config.yaml
train_examples: 52083
n_mels: 64
win_length: 400
method: "simmim"
loss: "l1"
norm: "rmsnorm"
inner_norm: false
conv_stem: true
widths: [64, 128]
residual_init: "none"
max_precond_dim: 1024
ema_decay: 0.99
steps: 22300
batch_size: 256
warmup_steps: 660
Rows from block 11, named by matrix and row number. Rows with one number belong to one neuron. Each number is 500 + 50 x the weight over its row's rms, rounded and kept within 0 to 999. All counts start at 0. Numbers have three digits each. After the name is the row's rms in percent of the matrix's.
# fc1: MLP up (model.blocks.11.mlp.fc1.weight, 768x128), inputs 0-127
# fc2: MLP down (model.blocks.11.mlp.fc2.weight, 128x768, transposed), outputs 0-127
fc1.675 077:458549593494467411543506494535515614547517429470577535543495489470555471512443430544532576521482451489516444507468525502555500518560565543402381480592489441498530510610460557524531476511429525469559509494512552457457511509451519599464486513498546374500528521619446484457431479513539491549491569437483441492436569471511590498490526509559520388544562613464493461451446515480536482538582
fc1.676 105:570459630536476514435507468543539427541504512570545471575484555551466477453501531534485573510505491498521491452515502490550508560535413531566522499541478489388474553422523567667454598481529520495453441508530549543504549477447500497536487508501481513414497411507464486520526410461504492509512492603507520468464513640424506557466544469513448483518525576619588394540526517503461554497602
fc1.677 089:499477517495528540468483493538442474487499515584494532474434485555491511561531495443528456475564498485497496520553496451593467591520451463518465493508560462479532433459504492436394427578428491464476474544511541383487518552495501476458467457468468520469479603509468548440585506591509574480575439507486464468544510467499357440472539529456519678407523453434502528557629572499594505545557
fc1.678 082:523553469529481471588493445558506619459502419479480408512458446455591477493513559439508492478496483473410491544550479487545632494489522478480532438506583392485505494540554493453487504513533453447546508460491418566523480511566495506525501463520462504469512457566527523431518520476443587360465532550469550398470533468519412508519575436533547564580544573502431546442479510489496521468670
fc1.679 103:515439493498404551503497564463471461553533485504420443576489474550489522527410358534475496662506502487451538451432480561485576519445537495475516409487642438510525460534460459433585468500420488488571436337531510510444572502489483525526511502566575476471563508521450468492515448586508508454528534525544412514469496509595491546477503515520516505461553493506491506610528426532497493496539
fc1.680 092:454619527544537383447482492581462510456515552419520510535532565497388498385465572543515468498538539586572521503481573465472576530543478481442545519501509466449548521478513488427574579525492440519421456548434510442548553491498511465546513504494489484418470516510582631451466566534560506442495529574560536454485490504555404454555406426556516470529552527452529501575541552487521530406515
fc1.681 088:510480514526533434507469475503418559507511553519608523483509532404459500438490461464473481519524435473450507452408511483410474479427553476603563442433531421494402436460580497581572466486515423439481527448505480488514489583536459452499520447559442620452523481550569577514555521525488429473517508510579518473513460453502419431463513493446560545554461517631490593547575491554472513519403
fc1.682 079:509547499515581493517438528517484482536455460509501481517486529535400473515499519517526515492499470554495498517443537498407471496496371593504474524518370418466458510550503606486491496567513465495486520408491657432438545535472498428522520452479490475527477387501502461470425419420371462526468549477448567438416553519559507527450422529532492501515475563453526440568535410483584529509401
fc1.683 155:477519450500372494408417490446550520498480490507479548476574499615412473505516482485593575626498486616550550447516507494489396595479467485516496499568433534495466485519586510463495505448519556589506538328484443490474460437529501547432555464552503586473544493481541537532531546549528488504540530548514487563436515526354456478443476487462471480450484493455516496567459498488527516480433
fc1.684 084:575431561527473473530477462627508473491500522536480532513354569533432489460440500565571543511420379520479501526480449467546446548507554482517438532512493573580509513537445498447487550484495491459465533540513493526420423527499524500436482455463465545551385520443421484478440462558429442454534511389504392482527579549490455478457538528510420484553507540477516480504520479357405577486519
fc1.685 096:443468492592481503541495451529460552573512525448452504478549479572491488491560500533380384451495427543588471479464445527450446501444474466445474443482491504529438422454483555522581400532479546500449469524437331511509472555508535461419568497477507532494523576529540521468509453476502590493476522526631495597455466391460469486441620480516528474514483505484528603528518492467533545534436
fc1.686 102:457548419452463564512410470509525532522462386475511496464475552525544571499515493518444527495537477470519473523590523579557519503559488494391487541572431586438477509390501571529559544511380532586488517489541453451557517481495499569495513436548519554571519416525422512584468409545522529654516584434520530481529550478567397544487557519529530442525551427531486483466517561467498480486544
fc1.687 096:482450475450524574498449452520474470567474368511435528386509498497527484561531605489416515503531567522508506510444461476486466516457412538499467473524528426482488527540609474526519495524457531509567576488541535463507535495466493462501515384513479470507469436600570487442521437387595443493530651438480510484368518502462548513421492487529459509422458545555538442498511490491407576572516
fc1.688 142:544529538499552482511513528602509467515474544513523540492456498528496554574482518512513467485519535490502496480700526519494506510481460416622447545491501527479533679518484498442484491556514518530487467554512654526494607475525530510499496457488481509446508580513447472476493438563533565475528564519550543429386500553505502541488595468504437496513464396460524487545491515432531551488647
fc1.689 096:426458463469489423348498490478499391499519490483503531548555460511483452516551419439496488544452434562491450523507570508482566530493498538586436518427599510507512463498471480479516465487460425498466461528505564547462496386552505493521567513496384495431471446568608379532525497491515533560487535411485504538453533435582465438435447469514620538442480487528469479490517599569504544579542
fc1.690 145:565516504521509435531502459625517517436503469512480509504492466506389495511504529514465447496544469512502480502489484532513496493481497521509440546512466534434446665547454488497508521449512511518477583473556357614466625486485502486490518513471518503448505483458394455474442462502443428504474559500544540598392514479505518545478513467507469499457523629490542427524564554454296547496515
fc1.691 096:506459521556512517498508434485440583508501487349551513496504516504546501450476512470499524549550484511457464468469555371472476493465448510481483410506460517363471459485511494442464443505444470557549471512351507453521548521462489506524561624493482422511487513584483517455511477496491538449469527433400515518478522549530508508403529384434518476502400448424565418520532537365555430531484
fc1.692 109:518493518489510483514559541463505493452432528505559486545464553413492473544465515482509515484520427427443480593608544463471396472495537513419506559580532414496527442529486500533464517370465506492505547477507359515611486428463497535486482506461521473535538509541471477511562601498687489497483531517615527497482551580502562488462540497464535536391464491553499602533443548476467488471577
fc1.693 085:517432525478525590397540587496432367600409455556480594454535526539546601503501525466500484473438462554557512455452487508532472470433491481519574517490467487493484513447589518407515401487414464442493508502478514530539507501462510449475563438457528495442560513532548556581474558448512532541448500544636501471479511555494562448513541473449455497540487512532493447479464562354528507485386
fc1.694 088:425482505396519578489452464560467576498484480493455430562653549482521583533465446498487511502497504475442553461557500511472502488532490457443598547487582502497515495449501476491424441515470520435545564478378516489444483509476506433409555532502441489524507471475556524441324516509451534590476392441477432505509523488473526526386553450450469497548484438505536507531379543483469565522484
fc1.695 082:510503541493587450456561445487454386506498556451593466497463468508455536503529540542430523519407468570488490512509504502524559525522489602540546430504483396469514472562493574530506495583514483541567577547518452610392441473589493430475558467556457556463522513561632455531431504435520475521417514537542459498502419443539497548427510488424444560576532452500511521492497620511527541557539
fc1.696 083:463440492423480561459529663434530522485535517563441357470478565550505530540524580524457512470470533496515532536553490448547498543475399460582456509556616575459484556447514514511479534459431498481481483512428511502560579538475537500469532391522496525566468451394467501411397466504427475496461454473463550506514471494426518447508466500518473489554623509531549533504566510402501546559451
fc1.697 116:490477505446456492505473474490565502480544492513412529399530449566487483583491486541564426290475491483504518391532465479434581535624536502522500482524489682466538504560425462480477496411432559492469478583458528475518504466433513555446518467462352504547538501546474490561539483443448462508505530490483490505401462498524507550519409486436522493457465503526486481523471495516497497463545
fc1.698 100:473510543498522575493565538424459507481413481431535507558403410459494558546554528460434494516482446486466481521408501512563501599527499467490541537536466478433572415509406433473591590499516424416455510592594566543497520500559491483499537506553562508426509499511471504407425574543550499494508495429565459464459403571535489489526522417592550503432541522395494472451461460491541548504559
fc1.699 098:500486424468497452490521574432526492478461426512481532440497483526448522512494400484444464523444465562465495492346488456494512490515494641327528446465516485449456416524494468534507438496502451490460520568474344492526490562497498482481429491460496488455474455490431517505535534432412521523529382529483493540485527484512475504480455473562444504514507644527513504601548608465508581540473
fc1.700 099:471542547495523544500447517493503401489464526439500445516521554538517621540504524470549390522470393522527454520367481516553462460488440546577452450556475466413486434449471521498386446485514506507495444534587559566447524503523502536470459569470472586437586491563444499487546475461493474541575513508519502506459510492460487538504561517405418505581633560571543468564549586494453549579495
fc1.701 109:569498590444502568476546439424513486452526530550599525482508502611454526463435493462469601471433564517474502535481513529394501494545636375433525562554581600438577393473439514507485518438473469517415544425497451548513494528478495566534513507519460534520488444548539543519512541545585486462506543514432507519407475489526557548548467450541489499457587431536513554480528483597543491477518
fc1.702 081:482474555445565500612504421571473436361548444586486432520418452598473500392478487567457577451513497507564548486526531505481572478588513508558449533527443456477495462550506558455532497533558486412495473409502469503555461501508495525399504543444453400556510431510445478553485528462557516419521528471483501507494485536479557459506517427574525459516620461417526441577473400491485524511511
fc1.703 090:429547505438492454530502546565448585525493480519580428523579507443546503576543540458535530515499490515483518481515508478486501546505526539501598493482593443564506514442537515618427411552468506525558500536448600430544536591425519520554580375511487444511499397535523540489514462499501453576575549323415445473503491463481419525495584512522534428572518514498530487504429551494488485515534
fc1.704 092:471492511497339545436545542501491554563410566448480514541474488484363504504509500517535419510488455509521551526504568477520468467536431615466530502443476468527584492460454516590541515541486482467504533469422533430361530502460515547465567480463490541522507528498562451525502538516447555462500604486526513465560630559517528568507549500528527585527463544489528487383520491555474588549617
fc1.705 065:465542464531451608450463505486497504599474474437500503448499510453504459568524484438570451496444541485422435507533525573478494436508578570484447497437577424465571464500445608630527533484466498634474508446515513542466498509503528553489484538581485535498506453496569540580479445517472558414473534534479476501564626427481444420493517614434553588566507536486415536485542519456510483556524
fc1.706 102:452456525530544528462488515412406494445512524599530490471457406497426551536455460527458554457499590488544468560518585385587534595498541472468456526490577473470513539559590514454559444476517528474505537508416443413501462566432544513455702536534502433524466504478534492549444453515435486551537485478496513533428535439513513473497412518535574549447512485468525594509458490492493489543574
fc1.707 093:558546531558519476538446609555524536488397526470437595577504508412475563527493530523512518499417509487448491593474501565425518491495422540554494570462502527507532471442458503493474513473527486521458459475443589580543643465528527483472475489479504524457638512489471508525483531592483513529547681547561462443497514516571446485510492494571501448552488609490459615506524424504458471496502
fc1.708 141:501455516492474492455500430527527521511481535483471487470468485493420494481509458555483559500385490481504525484558466516494494567517528439551589535546569537488487524557522552593705523511486497544518499505439453483476556554477397485516472396486486436514468432400553497518448505530486560455369492475454438520483541581516585517509522457493468406483423499463416404510534479480482495496671
fc1.709 095:534467456495430493484463527551549557533446495352478488528494489480501630527539405505465518483403472502434504500492513499499360557510535476483477502478652454681503544493437487516499505488501463501543509479437517468497485498449444446512464547497506481558539419512469493574472393511494526533503532485510538490514458548454527581537497413522524492444397512446335542541577508497527471483522
fc1.710 084:376495554461533464482496563491474439356502634493495678513532467524442395494463503531428471534368558492496507436492466522472511531501465529543504518568479528427543473456512442484453494476508500393504414494444441485417544530532516474557484394493522540491533446588460481481456511474514531544531588474436484517464508461524523415466515414479491457516413501515510540552408558479493534509510
fc1.711 095:496473552587510394441493408473601564491530550548443485457347522489509532463567463505537481540475528552589327483500414490532431493548457511464506542577501482586470484441500502459490522479544535589497450502499532543447528553438483427461501453473471530493434512410594528547450496550496491489627463505500532525487562435529446502395525506523551473440519458463468546605525506473511505494551
fc1.712 112:451549485506544395467440467520488472579556572490588482505499457573511446507495500541456565596470535594451562527507483580375508552483530649552408480515526556506472514467419496470518508389565505533362472474447509469474500390503504429512524420423460561607509468542506504509466500478589500529532506400432498505497529531472526492534522456455461552535519499482533492408500525504474536434548
fc1.713 119:477526447463509402501373610583579501487474438495456483529444491453466549481570448570522525564557537494531472533576507417507537524563433609503510486506420445435558460535461458480485505475428561495541515519556392519555535611414494539521572551492475482505563413488393536491415528477491467492641560508495511487483496505503530540507504434463548513442463480486557449507472575499572545423514
fc1.714 105:464453556493427517523483477484460526472505545449542483420545481476556434448493478493489492513487501495495528555393530528487496509512463539454517473463559445534429507442490592561493293557449544497527504495472638532577493512506510544383358533450520609489403463483421460486464499508503572465463482466513503469486568524461508530451503489535434564489433511528491550532379492430540435421509
fc1.715 095:526516520563496431655478506561603575578476511419371510524464468523557419555534483501495587401523493474484477457569503456399422473550543535599555530442472442477531536535479541449473513399448541545611476593532496450446510556450498436485489543504510498538488441514475536487502553499549417534498542457580436574459492517471457508467513483471558525454527547584531519526475453548534526424534
fc1.716 073:440449465518533505549443490552576408522542577590481469483412432482448546530456499496549436471461585469445519577483528504424475546517410541465429440579541583492449496487511509461520498531600537548552537407511462530424474398459466500474510510397523487492502569518413461412464584494489586561447606491532491489537570515530489541572532428460577515529424552517563526547569528540532557521487
fc1.717 097:532484455541564552501442437465476526515533546464549479505423545544500519470536519698432478524552478546491466460539446478438637462475493521485508545464606348533514522462500475480547476474408511536634449482495455460406566540471520423562458512498517510531507369464560499412534453464487539440604468524513501415503461476497426510477516501503487539484511558509478548457516484485484445448520
fc1.718 108:515428474420496451533504446516530500591530456523524486492478542498607468550540511382543548379430411456378582510556411484525515491527558513455515456460451545531483469433530508584558446455496402503550465529559494463494523358515487574471529466476538473553515480547458533496515472495545527533587520410526542519576473484461350510485569465485537552446434459501526506461590496538525508444491
fc1.719 105:531598590678548473580551467584553500430507533416476569417518488509457542441482388453573622488460547517563487528436538520497470537542549494485453553493534540571514504500445522489530530509514476519494566515483476488514401463447513488513568569506473431416451484458461431463543511531456442391589436455450478441472556483483484536527437469534501472465512498480548450509498469394425491465550
fc1.720 106:498440449524488489482541460550501537509587446495517508567463397478549469526583469508449512452496511544584550498510444641547487489457408569531400527486507457503459467479423536458447497445452614551514503440504521466451586405486506435446510539490465487419490440408515394502543453435373560423531430491533528571469551428496497538450472471509471480410566505499529447549483487558489511554426
fc1.721 099:507532441539518504505493442547473548495445628490552337521497466488478504470567548477457512518487444513473555499477449492512448532500482399495518468497493477440432499506537628495549533598604543560517428454517459494582535531487526492454506459461420414502482524514549433474422465518516483551492604524581571486431509505452442581604519504537408489547538494538519479523527584437437467557623
fc1.722 089:490532520440428505422430410469431519510531604540526506510553543516465470544534442506448460522505448532559447465360530331611494478593500525541467507500510496492498551488570517523521416478392489492435526581591483526511583454497469427488469501472400503616492514474515541448516543463589566478460515531537502494565478520512529514470392458578593502436476506466528503544447481483552522492480
fc1.723 095:538494430521425560481489597533532558536473470465542410499439542544505495523448489490440481464477526549459609438525453567497588523550514481480468507536606445506465466491479359487547492476481510437532461525534419451415509539497506442362550515551538524452531414457494514563486486509514605372505461536492478460488587429450512593598552482518509528509495494525498467441497591391458454453483
fc1.724 097:520538549487451505610595481549561493602517472482562502495458488443589505589487493478522527464432500409524499503484469539521537478544498564501401521512574535526553547458576592485539494487568543573432531644449483456534511494548495388573507549433506478586479466503494484538522508439478568437532412498515463423466606562522517561430456453568487494463499492507510472361545571489436497471508
fc1.725 111:561491523600528533474540509578483502476415509473556516484501500491568558481595509479464513496487444487468464603556488567522548490487428440471485471511500473507509571449563515457529560540423468473525517545328576476584501498559521555534544467459418505507468474525476494464434569508534529557484449495503479455545569531517594543653455441493357434482549531521532474466401475504610550549523
fc1.726 108:532483519518508488496459527485488510550444549458525478541506539545503591479526485514540442491475461537509516512459447502545384526512534490447485493486527498533502600450542540581575480535449468516477562489467507480561534574449540485454492588477436496528528484557536515501485453460490507538424510650445465409511541485506497463529488283558439435481405488398373489516536560479482413477634
fc2.675 090:434535482528510440459525526504485403451551535540473520518518419528516428477506497503469548575547508399416542377559486536457499443608452473507557520525457492486503494400466477511516476495525492554468511461546485487484564535436444445493456479547455391510497505605496478595567585443488519596531503542406507521469492449531522512545437556504435472520414528431600373481348486484480471511496
fc2.676 109:533445437468518504389488484545455544482480473465576537509527534512443517503513516532499487436530466473403558527473640478519510394493507549444467502464455500521445491510569553613492490522543522469499462515523467544539411410487537485489406485547502450507548519502499426385671459415522487525499502522552516513493481510496519520532525520475567402575420469631491583521467552449544548568403
fc2.677 098:449495483537482541466524494441555489531499509515414499502474411549513505484528444467428518450552472474464502430542460517546562492505500382529472592638543503438543513541471443397485507498529541509502563492483460504466533466372453462450522515424485446507445476484506579591507512525500441477579509656466538474544491466506542465459496494523447586559379467484530470346562537515457484397463
fc2.678 094:523536454547526575587520479439631466505506378502539519498481578469573463490590500500454564475492523536466547466455486504467586455537474582439566431526575535570482467596417468446496452475480435512530510480529529523484429450462530498486573474539503497556481436545533580581569559492526471515561463503526490521388408466476458613486509452503441526455426487428492435577531584498530505397507
fc2.679 106:477503489490497490494510481469473352434491478531295449433512483491533453487534460453435533501489547506484504470503466513564593434339493455454544536493568528502493472587487505485467544471543472475400554578472495527515498382477419461431464503454460460479487494521479434552515480466420525514600469499498534509423481430582575535482515483457479524586424472468459482419513471502466440426462
fc2.680 099:527497531484506504582507508442525476546544512475538512409528517565584453491451560524443504423463486505528485527535394479408492399452475476529530533515522474485491490566496558440449512508525516436520450459558503565433540463468510521496515530475555576490520397474449594522493563468431536561471425482468482513491546453490491511477565449560542563699457510453514466432533471442514602330569
fc2.681 092:539574495526605525519466483428556428484515519408474529453535445521460454537455518457506474461611603572492513534513433533441455551317572532479512464486524484447385484503499482500585456508443453532478448479518500498495516397579456479426559394456550513385495459549520524537534505478427599476476486446515509503488564556511471442536505517518513567445492505602536432539479558510523508537558
fc2.682 086:519469598437540508594474438553495513521550457542550486484495542570471427578473518562431467468500535597386446421484513554443563402450543548493562426482554486456541517545508502476529472486506448462581501450511545539513449444556562525496511442501454415518517396449497579487479528478443413467520412543460467531453518532553519547549491501509540490607462501506503453536464571526538478314459
fc2.683 133:492519511459433479505558450520484492514503456452591456472466423470498505491481530430560475528478513414507548504451478529478558511508445395558497427489504515473475565479422503475520508469494555552551487455532493473506482716562509457548482496540449492643503513436478514482495544429512369518413441464496459477624477644542480509513501430551558477477523495473438503522494419535554579462562
fc2.684 083:512532484498483559475457489414589558528496498415569544507556538515485504552482468531579459507442554494439392537571542512480509503449533510561468456453512457497549561530532555528393481484503505468570529476470495553518388480558444517469415480512533511528569468478497606430411503534443503440520444506493461533416604478509432477404484590544583533613483468426511537496549416360535537473475
fc2.685 094:493568498617530456539527496356566491499528469559447495478458493435561527501471537517494601539511453498498349506482531501497515546495481525511519485476453576506439508455404397447589510439532475550509527443446612520533499525448558493472533523513409483427512494584461455528358530522566493460496453604547463501477473494454542557552530465522471538350518530506477464506433573486483472540508
fc2.686 096:517494529537507520564452491527490561477516543515511430436576562514447491595473556502566446561564482433555493433527419550505464569448545458552523537459584493557434491491543540473480503428509565487462455494496504418478547562636460531536439458517372541431503506560497497459485580540502376394467479609448494512509485366529513577433468536495500558598521494561500519446455547456496495505516
fc2.687 090:537546477603547475460476603395492514485446445439370458601490476504504418513527516502469499572471594527559461501498566545466544539492491480543502532528522509538531521519427465445513479478577563534428530590458506489554534524490463482443521418453494507483439436569558476485584485585524565473491480515502602494396536583450510532429492452536605589498594432467449508465507456546435535560441
fc2.688 124:480537497490539503573476462492441321500551530483478487512487556432502509498535428479471504449494424468475483463386541512509601472421503480347547534565508597507464565523475497508473540459456432571529534650531543521533501450440536524540489499546527507508479497498485465563503453510468492520608505492426508579549420510587621442500429559500495526521438591491399488507485521559492487479515
fc2.689 104:384506493561505446569501536502578499487516463504474491591513484481504487410571523452552459481449448435501493564498558534498557597532559615424623537518510523501538509482458487522495439506518547502438609510542486483550451508585486484459451465487520556490441572556461579520469471491535519467485485428527486485402460493527544533518453519387497494483379447523473490470442547659470608422532
fc2.690 103:529558469410529488447510519486508503511497453458543528576463502536534585445527517482551465496482521468529574491533490475484473504442550516523468468491456532505496538499457460509518460521490515499483378504583384395562438590526520510501474535541479520458499452468538521448483540426521457540432529327418422436564464566402483475523495460536524512470504469459530492580386458531688557405486
fc2.691 097:558459471527560474539466566465415486554477452688499501457477505500469489532523477504508471497484522541443470568398607429481504468500522497504472499455503511466487539526554490469407527511530481468508498501482530546511499546455564464522575649453483507520569497524509443504552523489425510472414444431629558508468540605541472498560461438554557438483588546422421572537507453471507530621553
fc2.692 108:536423517517315502604490463530428471586509529485663439435536489521513521558465499502504497428458471515469521544450445434511526485540385483449433460469546498553491502536529543484441465442455479471591537430492599568499590439558482463552512550458471526581476458425475504473497519490535441504530459511464461495385526558529484482513524481512514509571446455578464535521604470460565453505523
fc2.693 094:475397458524537473534553407523431563478474468469484544447471516568602598536586536609503547588449570488462467494557394532551462440528456480583402543495456508507434546421438558513554484532527476482495479560511496531517558537440560515522483428515404457503468560491500482464444531490476527538645497489410460509588509563476424510528556525508558501471452524369515509510535445509490478485454
fc2.694 092:487462486568554417489580503426449469575546515477535511474475410492537471540499454498562496414447469518532514433433561483454487512402506536447548464418546522465522486456503492447406504486411520534459452572559513519492516519512523485496528519513498548462469497550601485533572551455462493592472448299533474529443452443452501471566484483515508535562392494453471413483445369574515519446567
fc2.695 099:526512517444568560565478520530611601524479561466583446526474458523464550490465439509582434478504464585613449552513539438519528528546455508559419501522449459496587438511537511548591440604500552462531506516418471435429438415503442519542459486412530484528444479466544455423458406638499488526492487466514495499491587455474417478491436503549484538466486501395510521469486422547457524486522
fc2.696 091:572450505537398510379521403515474477482462423550477470457486452554493493486429492439460527459479518467520482516551553470469475568468547505490488508550463572530377504466473575525386448487518464533487524463455470481497541482576495479487573457470548467529528482407449424506484446439447554443496498550609576514569509568495539447438515529509513473362502491588330515577534500443481462532552
fc2.697 116:515555474554481517457544485412498565484516473449359575700509470547480453549492524466583506435526632555478545509549475526502545493496537506525543440462489482484524522541446474457474513436559463463479523534488486492529463485465454440443549452477579505655526473568411518543550521527486564502418487473539537501318509521505498542556554485499519503462525487451556469520501489519436509510420
fc2.698 103:568490600468437507487476403453430522516479491516487438586555490465444537472464440499483555480571454519510408531551430441488536477468457464458541579553489517520539561483506555612502518502553501575516529474480434558458459620446516498446493561489516466475545412437504428501487541487519412387564453453548576511485525599423571521519502420436462496426548505532465535399422538481472575514572
fc2.699 098:568526564522383524545500413521452458457513550424446482508507545476470479504544507536457457457494445439552326416567546499484513531489433559512591561465495564398513544473558461522510595469584398496510569573510514470540478437533625482576459474488531533523494510503454501497482468499504574452584510503476535538606408509522589468492577537489466552570456488489444472459425493479508517472536
fc2.700 105:249561471514517469592489560650518523526492513592526500492536502535471464509481511507534541517479564521467617537449511514530532551494489445508591505524520495487508485537516561475397522563450492506467522486543473530467550451456540468519502487521538552477480469540469533484629512519475486520462483503559470500446469487555460481460470531562479475586387443559466404422473438520530529610538
fc2.701 105:406472533486539469419537536357578555469509475499574484573468473477508500474540589518498565546527492492493453478600486516433440491471521448552557460421512467574495454407429498424515500494522500486530504508439514491514418389547477458466524541511445515509499533611562470553524584477521462453451495569545556513401479490477516504423495470450530509515548593466466546436455633515527510635428
fc2.702 081:496470507549547494480488556498431538615463543489403494554509579535493489435488433487487572505530487539482535455507451492523588483498512473425492517434517496445381588561497545427570584560547528563454529578457490469446429529445581444451484513576483448452520459481426426443379567516484496436537411480502433537475490486497527538487513416543459532494389526420439504440462579530472444412528
fc2.703 084:618438561426533549504510474324545516427501460533486458436470550520509490499536460568514450443458529478580563504393412493478458513529522517500378514520561427477522541483478488515465459482530572467482584454539439446478515530504528524481529461545505511450504529499506409519496500499485492503554471271459451512460545524496524585466474458453472480513444465512610515555518549504477542423501
fc2.704 087:415526546465555500518496487545414518449500580515487489544445499425574538500559475507435420375575447528576487503529523557483541550429504447456446529478513494589529493490448523516529497486420542575459523540509508485522569495487453502498459515523566609537448488497503400475453661517515459597508583405417542484494533447423500504391510397537457498529446491516560468515513540587539501483582
fc2.705 065:467491488524487496407464528518387522447487500517505481538423490472458528555511468511427510487518400491501416621575575549498526469505518496538549466483588480523469506550450629585562493555502404542479489513494523514500490493513571431473463517732472541504454522497525469446473612553531549499530538507418475518531575451458465618484506500540485552516442480471518437526485595537499508500536
fc2.706 104:396539504499487527542452552649587446449460506560503529500487460505487521452468484506509520617542486585495630521519462517476521557491538607525587505546508519454513490522481501481490537538405524528496503536501510477473534413489508463467538401477468490546483474606522585559533405578519498530531556659520510508530484497509448486453503621501493453504437446496449347495478463538528487509569
fc2.707 087:552500499564483478482566470515510439485509498530488588572560559613627541518537546541498539519421505525500569507540487430564592500559394461449422568458429434539559478470531536521516445477472522429461522490459484462491489519494420506532509387559490457512387508522554469420466550517439432530500446545482517540368492550525468571568510510446540519485527451342501461459472464477531490569501
fc2.708 143:623451472513463467381469529483501494488509493504484477483478485517442504489523463461467437456535420455557501515549529462461539457566471456498415531577495520487494536467519474565637515457509563490507528462522512506526384464475605495522511512508489470516479529426521414515590425484532504468580514559528549481501477588486541486557503478455468418379655499468521591458511547548475530494321
fc2.709 110:507492492517450522451492520410562446520490494658486483486474632543460592487476444561531548506392523479499523526489463519486662517537442537484547500478543523383479620497534469499441534489463478441482496497471493504477506513462661490515517512501465461508465538470450524684511393486471515501513463448497482467533562541528519538446524432551463541530539497455571487478449520580488450504498
fc2.710 084:622526486534486538500478517511383531594495513466559523471459557422487530529497456466450432392428546519493454505456528550526460562519409464513418469446492400542509463570555502484480560462420372527522469495565461482495512497514513508496474533566545547429485447475427432443498470425460517535510481357651442481452498585423511427471482454462567471472489541571452510497512444495527483468486
fc2.711 095:599546484557548501430471531431552486511504471522492547555411458477480523505559473515559437521458409486453485481443613454491451520452499502525443608561406559442500453518509451490432529491500449442534506491529510530494502602551541481611523410507511506516545540525585588506578469504485476482425420471631522422535483496528463482522459550436581504538525507369460544464470467555467573590446
fc2.712 104:458607495527548516465528470405604513482502529402360536603496401522428448449522540544434471571533534472553479456526484484462488512509478454507584499501507519516430440439429512503541478465512526549465469532503418488489475726567459475505458445532409546595525504531519569528526490482490504475474482516544512486512506386424533499517525549517513461540496529479510487476456468537449551423421
fc2.713 123:515530495491521500467546447447550518443469471532577493563517403486497487430449443512479520604463470522465516531492521464368492519597432556521378514530498523546445544447380512546548525549455474546492437483482472440522498651549506520473459461552354505643523503524612516502501514539522474521502486492430465482624519494462487445441461536576541458470496492440432536486450522554495547492510
fc2.714 108:587452523493567478495466554532398432550461459454546482505510517480496509514504465453561490492503535515452533480354514452471478525523466518495477537438497530604525463553599540494409545562497357516482504577586513492503517594546502472533433565493552547518513472483468516534543499539477423543546444303462471481486476484573450475521433440529554501596561542454538627509462504490513491531538
fc2.715 104:475516499456418551444517474484648465501511495525421423377442520531413480466463490551444539450507573542572446508599508508445457557443503487492540408522580420481489532476473534488522384461453470500485545416489490542462500443600592533474472569525433510530485537524493525502501591510503523520530551514456574476461559548465451544385508482513520558549423544514462484646505524453492475455445
fc2.716 083:542405552507465507495504575526588539464504491408555507515585522539509470535520490504529458620439407487534523488525422528414477427518418599515452458508565522583428515475569591441488523521524489517523475566534515452468477451498527518522444465492506461530622582476436471514547591592504445580458504502448403538580502405465428534474471453499456536476512485422566458452498425505554563467552
fc2.717 094:513522499544597479480458558546451559463537415537509449499482525517501532408480454521438505527533507605581461529486527539411484540537551526445555493511449455429513469491552481531575417544505512354383552580447502523539455417432536397452467499402452542463495563528421494517511454517481591477487504541501480504547503512479507517585468410512585511583411530502491562482475506448508453375457
fc2.718 099:435461517524493588481529476538676464478470441474552515497436407560519517437486569555506481625453558501540495429507506469448445522489551523521535473521451500498483519548411493485497482505469474533434499503460463469514551656608510545513501423548367466497457498504572515501363523508497498484462526489374517477560495448438525471464508514494545541465479504473467476555472475602507459380489
fc2.719 102:357514424512557448642537512639446585541516486517459473484570460520431441591456560496543506499519514558583527537434577535525522505470515460568555467474540514437514504483548540470470530483551512453521526503530547563490416414530492516510503494475531519485505582479489470444608497590484550488418480505488389473448438419430422531507469434524522534500454521509487474412492462423436584531481
fc2.720 098:488464567478266506526505487461515486521467523560646445576503451502504489417507472560537515521460477477514494458506520404535453530663419575439446522521565516550506485426489518526463473533455532530626563512537529496467506525502453540562454534533481534551518517454589484465491520504558460507571516524413510505416548524508485478489499546496448473521397443435456558474548477493503470500544
fc2.721 117:441478403579514481400511454430532447508523457409411547613464583494511508495486531544548515497455494470498525476573571508497505540512483481546574477505539541519409502533490422491506545479465553549526412507438558460464416517584498521514527410514479503499486468466537548405571542495485414523475430689566521485561529432442516509501470520599549491453536479488402393446491519517488530470468
fc2.722 100:449548517469465445564536532439484507548502557543559439457545445531458513518555519508564519515451556473454468392499536436492532552572468492472457527574481482522512551465514492464412552530550410514502545428569495563479489637509520494566460559526567517548592481534587501461454504488536448473532410529479486492492511541569515476442489601555485478600399471423419573424491424447535565475634
fc2.723 106:523480541507470555486461533431489516507491369458494447496385516436433545582458455486500515522538479443528431505507580527511583507472492511459555506464493568466473472498426469422591484512494437536539530476491542473523490511493559475423463442528402444632470555519530575576533509428486519501495493531517534540471483630397468498546513431533642582492525467450421496568450386531487426476523
fc2.724 109:482498420453514508569435502548365390529500564547426518502504469544462482528486530479528474491453505482477542530453533446711516512409507384447512499562537509497551470587593609500488468478529523481509515509515512523505533572517479501532531626500466498615537459477489406487570446452428505494457495484571475494474490539539563485454501584437458522562476487550508551551564447518469459552467
fc2.725 099:576522526465485485507485484451588509487486532498405434503518451467491494468526496503500495439524505436554322474551457508481487556515496484500441500479453541523528508443415499466524519485547409548444528433504498514527486576642513492536492591520519535455576484526521446532514529429482548452476544262549513515420498552514487509447530422472536521450563562493477610485433528558467557541496
fc2.726 139:519436497517536494510480527515501503465505495547478509448481513539475482532506486482519415541576474491517524557498591473494631436497534486517476488517519518476523592482551499528594512463492485465489528519516525557499440470442541510506494540502504467529424495499489488646557428538544506478553520572620540526497489469494463463532529296459533430450604513372667506487435518519516425578405